python train.py --n_mels=64 --tokenizer="word" --embed_dim=256 --encoder_residual_scale=0.2 --text_encoder_layers=10 --text_encoder_activation="swiglu" --text_encoder_parallel_block=false --optimizer="adamw"
Rows from block 5 of the text encoder, named by matrix and row number. Rows with one number belong to one attention dimension. Each number is 128 + 24 x the weight over the matrix's rms, rounded and kept within 0 to 255. All counts start at 0. Numbers have three digits each.
# q: attention query, key and value (stacked) (text_encoder.blocks.5.attn.qkv.weight, 576x192, the q third), inputs 0-47
# k: attention query, key and value (stacked) (text_encoder.blocks.5.attn.qkv.weight, 576x192, the k third), inputs 0-47
q.75:109110151141138158080107137096157139130115178130163165092131152125098112147102140173169194159167170118137146107112099186153158138144155042145139
q.76:151148101113119101175148120162102116125138079124098093163123102134162145113151120084087060099090085135122115148147160074101098114113101211107119
q.77:149142120110135132154141117140132129123101098129132100146120113150154147144125127092091086126101106101125147110133135116112122130123136173120137
q.78:084110136139122112091113148116112142153169161135109156112132159092086118096147116166180167135150160150158120139119094118131133132120131090140124
q.79:147145108113121110174155121162101119122134089126091090168121104133160145110148121082080060093085086132118106146141157080101095122114103214110124
q.80:133139132133114135147112119093149150157101095161157123102118117142110109119150129118123138147135112113143149130131125139158134132154152120113128
q.81:161105104087139129151122159128131160120111076190159121097111131141156154109133139117106141142159072140083133108159125112108167111091126137123158
q.82:141100070084134165133116148084161077134106126119133126122098134165164116176095140167127120157118117068163189078126132081123135117105177079117150
q.83:102160119158104113120132146122100124125134165122102134162138111098111112110136116126131114077089143143147100126124098103154102138131112168132119
q.84:099158133145121134121094139112123127107138164138131135130127128124103120139105135160141150123123171143138119122124134122155129127143119085132133
q.85:140118113130131131131138129140121140149126129123120126132116122117133126125137128113130105115124111116145133127133107117109117138120132166121127
q.86:127130108124127103165142131145089120139149113123089108160122114119140143102149101087101077087094108134137106146143119069105093133099114203114119
q.87:125145128125116104163151133148102109125130095138099102172129102127139131109145104084082082090093104148093086154140148098127089126123105198120129
q.88:115108147138137152081100128089161137133119167130168162083134154126102116153106141176181200169172170118146159102111102175152167138142156039147135
q.89:107112152142136152080102134095155138136121171130165168089132153124092112146105137174175200164169174120138150109113097181155158133143156037147137
q.90:133143115126125103175156132159089116125138094127081096176127103126152139102151106081077059080088091143112089158142146076108085131109107216109119
q.91:113110151142134154084109135100156139129113170132162161093132149126101110147104141170164190158165163120130142108111105187155159137146152047147135
q.92:148147104113119102175150120159101117122136085126092090166123103131161142112149118083085060095084086134119111145144156072102097120112100216110119
q.93:108107146131138151075100133096154141136123175130163168081128161125096119141105140179182202171170175115150159102113096173145164130137155031147140
q.94:098108157144138148081108136098142143131127178132147163096135158119092112135109132174172195152166174128134133116108096171154152145137152047148136
q.95:074107160137134119074106133087127138153154164129141167102143159114080127117136104164179198154162181131149135123118089156141145142117159049152132
q.96:108129175126164107146117128072125145094117120130131094136158135166107134128142101124114131160096157083150130096108111146141129159107124149101135
q.97:155137147142170126182084128156126193171117094127176105092119114140143163099118159097124104168168103121140141157168131146128149127175138138082102
q.98:154119096095155160149118128121134126138090131110157148105093107151144179161101129115116132099153113143090124118168145146161119106103165111108163
q.99:125129161143101115126132123107128129154135066181137108125143132120107119116144143112119153172129112136102140152101133137078153164137116124146149
q.100:140159134145159117196062108135092190124112134109121108111089119177134108124102126081119100156120137083151160099130150114147117160168122163097081
q.101:126173153153145083174056109118087192110121133104084105130115139159115089101119090115131114145128149103154154099096153098161135184171129162105081
q.102:124165121126146115173066109134099155121127143097135109103085133160125127143076129104103118166114165093151174108124145115131111126133127127112135
q.103:131091115124114162090197143133167072141139122145158148137153117100139145154156155140134140104126103157097088161156118160106130097104125116146143
q.104:121113143145121127099182150110155112135136114155123137142178124103129118133172118151157139104147112149103091146133107148149146152135136143144099
q.105:130090109111113167088193147137166067144137122147162149135146113107140152155141161144135142109126105154104098154156113157103126082096124101144157
q.106:105167119114147116150077118132115149106135154102120115116085138148138130143096133124095130158111173097149163102122140122114113112117129123123147
q.107:142104127125108136112136124133116101136125124135147138127146123124114145110116128126135127117118113144134115137130132129119141114122113109135127
q.108:103141129128140128128126123122137145099138150114114122111113161127139115144140120140114141132126164119105126121123136123143115134125141142140124
q.109:136078128140113158090197141128164089146130123146146151134166129100126131149163138156162139098143099157095091159142109147131132124126137106144119
q.110:132091103108116171088190145139165068144139124147168151130138113104146157158138166138128139113128104150104101154161114159099123076091121099144164
q.111:148100143136112125118153129123127114152122101152133127140159114121112129109140120124146122118130095143133115144122120129129148143137121128131117
q.112:178152089108097127130154121121141120125117108138108129157118106091172110151128131113120116095135091147084111145124141100092169155121130146138126
q.113:102130125089146102140123142118118105140097123136127141121122145161139148109094079130125124143107153130153153109120103094125086098118123105108154
q.114:138143110111148132186090146100128123168107104130142093126094106186144138126106108069105075154075116087190183100141128087124123128137159164095105
q.115:151156102118109122097167143142138148114125095166116144129123113098135118098161123130148129092157092174119104130158140136139131106132088171131140
q.116:118166149136132080131101130125117173104135134110068116151141146136111080082147090163156136124141142135152132100090144102148149155161129148115099
q.117:115150141130107106083151140115144131105145123127082142158168149090122097089176101188152153101156129170131104139100134120154156138138132124141125
q.118:119163153136139081161075115118097183110121128113087099126116148150114103093125097119127116143125152107152153101096149097148137174162135156116093
q.119:107115137137140130125153132120149140107136138129113122118128141124142114153170126125114130112126139121084097131135134134153126157120146166145105
q.120:121136123125147126148085117134118152127117157106122127120088142148136129145101128134130122149133151096153168106114124110132107129139146099117137
q.121:136093106119116170092182141139161075148136124147163155136143109107143151156136161140134138112135098150108102153158110158108126083102122098140155
q.122:123144133132150112162079119124112175124116145109108115121094143151129116130116115127129118151136149094147164105107128107139114156150147123110126
q.123:121174123119148115166062105131105147124133137097132110115082129160125128144071132113090126178106169091170183111121142119111115116124125114108158
q.124:113114137142125129109174147109158129116139124148113130132161138107137110142184123153137146107144124147077089143128119141141139158124148153143100
q.125:129161148145147093172067112121094190118116131107091105125108139153117104106117096112127112145131146100150157103100139102154128179163136156109100
q.126:125167142138142094166062113119094187110119134112095109121107145149119106100112098115122118150134151103154162099101140097151129165157132149113108
q.127:126163144139144093169066115121095187114117132112095108123107142149119105102116099114125116147135146102150160100102139099152128171159134152112105
q.128:112137145135125104152123119120115142131142112115122104122153114150086140108143117121131110129100137138153134115136135098157121158132126162120103
q.129:174160093061131130158090127085127116139062133151170117094054111171195136137031120097129154132095130101155145092132114105099149076138135077105152
q.130:114088135145116136111131094133117119090143162089094126149136151104116163116193115120109089098134132113105079142135150121124081157130134143128105
q.131:140150167189126101156101076137062121131177123081107104174151121107107110129151087106130073118099136128092097208122147092166079165118087175107100
q.132:133164087101105134121087119062140146091093142160131148147099108130149086161112121118099211126136138109123114077127152165138170114134136123134163
q.133:137156142126099102128131132105115123141130132157117106143138121143139084144081120134153186120110139145129129115106122126133154113142090145151108
k.75:180133130110121147106187100142141126117146111127121101130145138101119144137149140129145121117116104141109115157130130154103141125082144177132142
k.76:080121129151137108146073157110120132139108143120136160122118117155136122122110113127108138138141157118147143104124128106151117131167112082119113
k.77:106105130165132123131112145110146125137124135079147172099154113140129168130133099142094129121139161152134141150129132125142128110128126121109113
k.78:160157117094137145120125105131115125110116141157089095165081126111145069142110155115159141121116096087134108086116115139101141156144137136154137
k.79:074118129155136110146065160113114134143109143122143163122120110156137133117112113129102140138141163116148151101127126104151114121172116077129113
k.80:134145106125145117110145115129144139095123146122108122130112136101135120111101147125118130102131136129181139141142160129129123112126140121118126
k.81:145161144152069182088113051145137203151165193121050116140140168069073100112135154177205120126143141124156096153083126116142156174167135136132116
k.82:099182150123104129169046042149096143123209179113106138166121161080114110114135160114116137164090141067173102146127141140140164138135122094142163
k.83:053141135133140131176096144156095128157110134173160121152115125151131107103115130113091102149109142121107117131151106110159091117179144097118149
k.84:180144117093095126123119069134121132105147129142087103144110137111125087134118145119162145128129085095165124082131137128098165141140121143181118
k.85:108119123149139119138092146096123137131109134109148153125125113147126152122121099118093138128131172128155146125133132118142114132151126111113129
k.86:091129122146129118149070145120112132141116137136139150134121118151131115117112113121107134146146142119146144105128128109147113132172121087133123
k.87:068126125138115117153081155139101116151123127160156128133131130155128110107107125128119134167136142124133153103123116091146094127153124070147118
k.88:191135131105124147105192093141146126109150121124106099131134142093119131141152144133155112107112097137109102163132133158105147130083139187121142
k.89:181137127105118146110188095140142125112146114127112093133138140097118126139148142126149118115116094140111108155128130153101142135087142183127139
k.90:066129121143128107155060154129100126147114135149152149134117117159138113108104116117103138154139146115143153089131122100153105121179117068145121
k.91:172132131109121145110185104139141125118143112128124102128143138105119143136145139130146119117115108142110115156131129149107139124084143171131141
k.92:080120127150136110145069157115117132141113143125138161123118116156135127118111114130109138138143156117148146101126126104151117128170113080126115
k.93:189133131107125150105188095136146130109145121118100100132133136097121128144152140130152117104114094137113102155126130157098150135090143191125137
k.94:173138126098117145114172095149128124116148115146116090139127138099125118133142147125150118121113091130112112141135127148104139126102140170145140
k.95:162162120101112150129143090153124119113147130157091077153101141100131069139126154124156121131115069123107100127119121142107134148123135156134138
k.96:145135136114099133143104103093139109119134111142129082112081170101148126125159129112094141124101134126096109162105137117106122157129126147097143
k.97:089128124148097144125099163153101115127181118133121129156139115133106103134170132142120096151109103155068115125104127121163130149099093144134135
k.98:120085127119130158125165089134150124136105141103071138129199151116165148103100162127117107130120114108192118134098133111104166095093156136121085
k.99:118142109152136116124133145152102201114107120116124140147154142149110119059123105137122106128137132135167162112155164128142073129164144136130128
k.100:141136132135129116128144148139124118120157150131182131116122128126077157160121129130181157126169124145105120144146123150154145150139078102134140
k.101:175166080093097140103163107123116168140121066151190106105099156086120168096134145114087137117128132144130134151145163124097139129122135142093193
k.102:157161096134119111110147135141099170145137095155178103121103141111094149136139115114138122114148132136116145123144137127138105167154108156137155
k.103:086092169151157121161103143135141085112152185111095155139161111161122114160119121144173134149143125120122127119121098130150141121128112098158079
k.104:096088154120132144143125123113162067109126171108105141135140127141153104136115144138136131140107117122132123138113104131122141098110125100123101
k.105:093099165159157112155102150138135095112152189109092153142161105159120104161122118144178133144153121121119122118125099137163134128137109097154076
k.106:168154088129112113112138121128111175157109075170173094117093139114131121116139125116112115109141121133128145128144148127132092154159129153118145
k.107:117133155132138125135120155141115116120144146131104142143150111152097137143143120138154130141137123128108113107127119123138141143122116125128126
k.108:154133113117121131117144105117148151154087099142150111119107134112159116116114144124118131118131125127161160130129132141120114117147157122115142
k.109:084101173138154134143112139138145089098148198093093161140164109150128112140112134137156137150132130119138122128125098144142149101115119086146097
k.110:097097167162158110155101152138134095115155188108093154141161100161117105170125115144185132143157118121118123115123097137165139134136103102159071
k.111:101117150131136135138114139133121100100157168110096151138159118142113134133132119139146128143119128126114105126125115118127147115106115118129116
k.112:111127135136120172094158110131154148122122122128125105122135133110129084109124154101107094134083149126140101147095125169113110117101138165129121
k.113:091086150154139106137147124105179067118121189087119140149146118155137134169136119145121142106119125090170119114100138164132105127150143120129077
k.114:112123110100138157078152084156140101122129154108087153134127114079171108115111176108146100123113134118177137141139081149111130049075142112160119
k.115:112101109120136128145124138148089131138110133154117149126167118143128132096108118136147099121147116139119112130167124096154145103138144097161105
k.116:177162091096100146115150096111130171146113055141168108107107155091137158095140151109062141125120131131134131156132175129084151134117157147082188
k.117:136132116095103151125134096111138147152096061137121109123112144115172129085138148108057108126075134120148136138118152108076125111108185157097155
k.118:167166083102100138097146109116115172145101063154166102114096152096136148088135136118075128114114137134134134135140164121102113128133150150095182
k.119:135105124129135127141129101107163126125100158127139139110134143121168116132088146152148150131147117124156148139119119152124130094149139083111114
k.120:145164104128114127093138119139104174134133104131165114123105129104118126105137133103103124127136137128132130136152143154130116137142121140122154
k.121:091096168156155115159107152142134091111162185105095154141162105160115110167128120138177129146147118122116119121122096134158144132126102106158079
k.122:150158089118110135085144111128111172135121097134169113115099138094130136094127137111090125117125145129139131144151151144115117124136133140119163
k.123:161166073132110107104142134141090181154127069175175093121089137111107135114149109113114106102136133140117144122158153113140081165159120170137156
k.124:114089140119132139145126110107172094122104163117125140121132134138177104126097148145127136127121113124153143138118112139118136083130144083124109
k.125:158160086099103146094153106119121162137106076142166108113096154092137153091129139112074127114106144135136131143136161127094119121121145149100184
k.126:163158095101099143102151110121121161147105067145159102119094148100135148097137137111079121111103135135135132136132157120096120130123149162104180
k.127:160157093101100144100151106120121160142105074143160105116097151096136150094132139111076124112103139134136131138132159122094121126122147156102179
k.128:143090138141139122145127061135129157128112110100105135116132093086148128151139160080097143128163123086141130143162149148120140150155165135189097
k.129:086040143144157145145144141127063114129134135175155102083156169102109128140157158160102169173150143160068067179189145156131117181138098154167099
k.130:119133145162126109150104130092113119157130090145156099123129096120166136175159150089107136169100124086096136130100139152139115155101152154128127
k.131:170083161136107124141153115117094118164097055128168080116137073104153140173193171052123108175091089080094137151121121152116118164112152195163137
k.132:118155132105099119091077068065151157134116146067061189125071101097160118161128158152130168123129164088180153110110147143136203096100162086127157
k.133:140117154134144134132118092086141150138095101093117148115127096087174131172185170110099135170121123052124122146116121150131158146101199133099139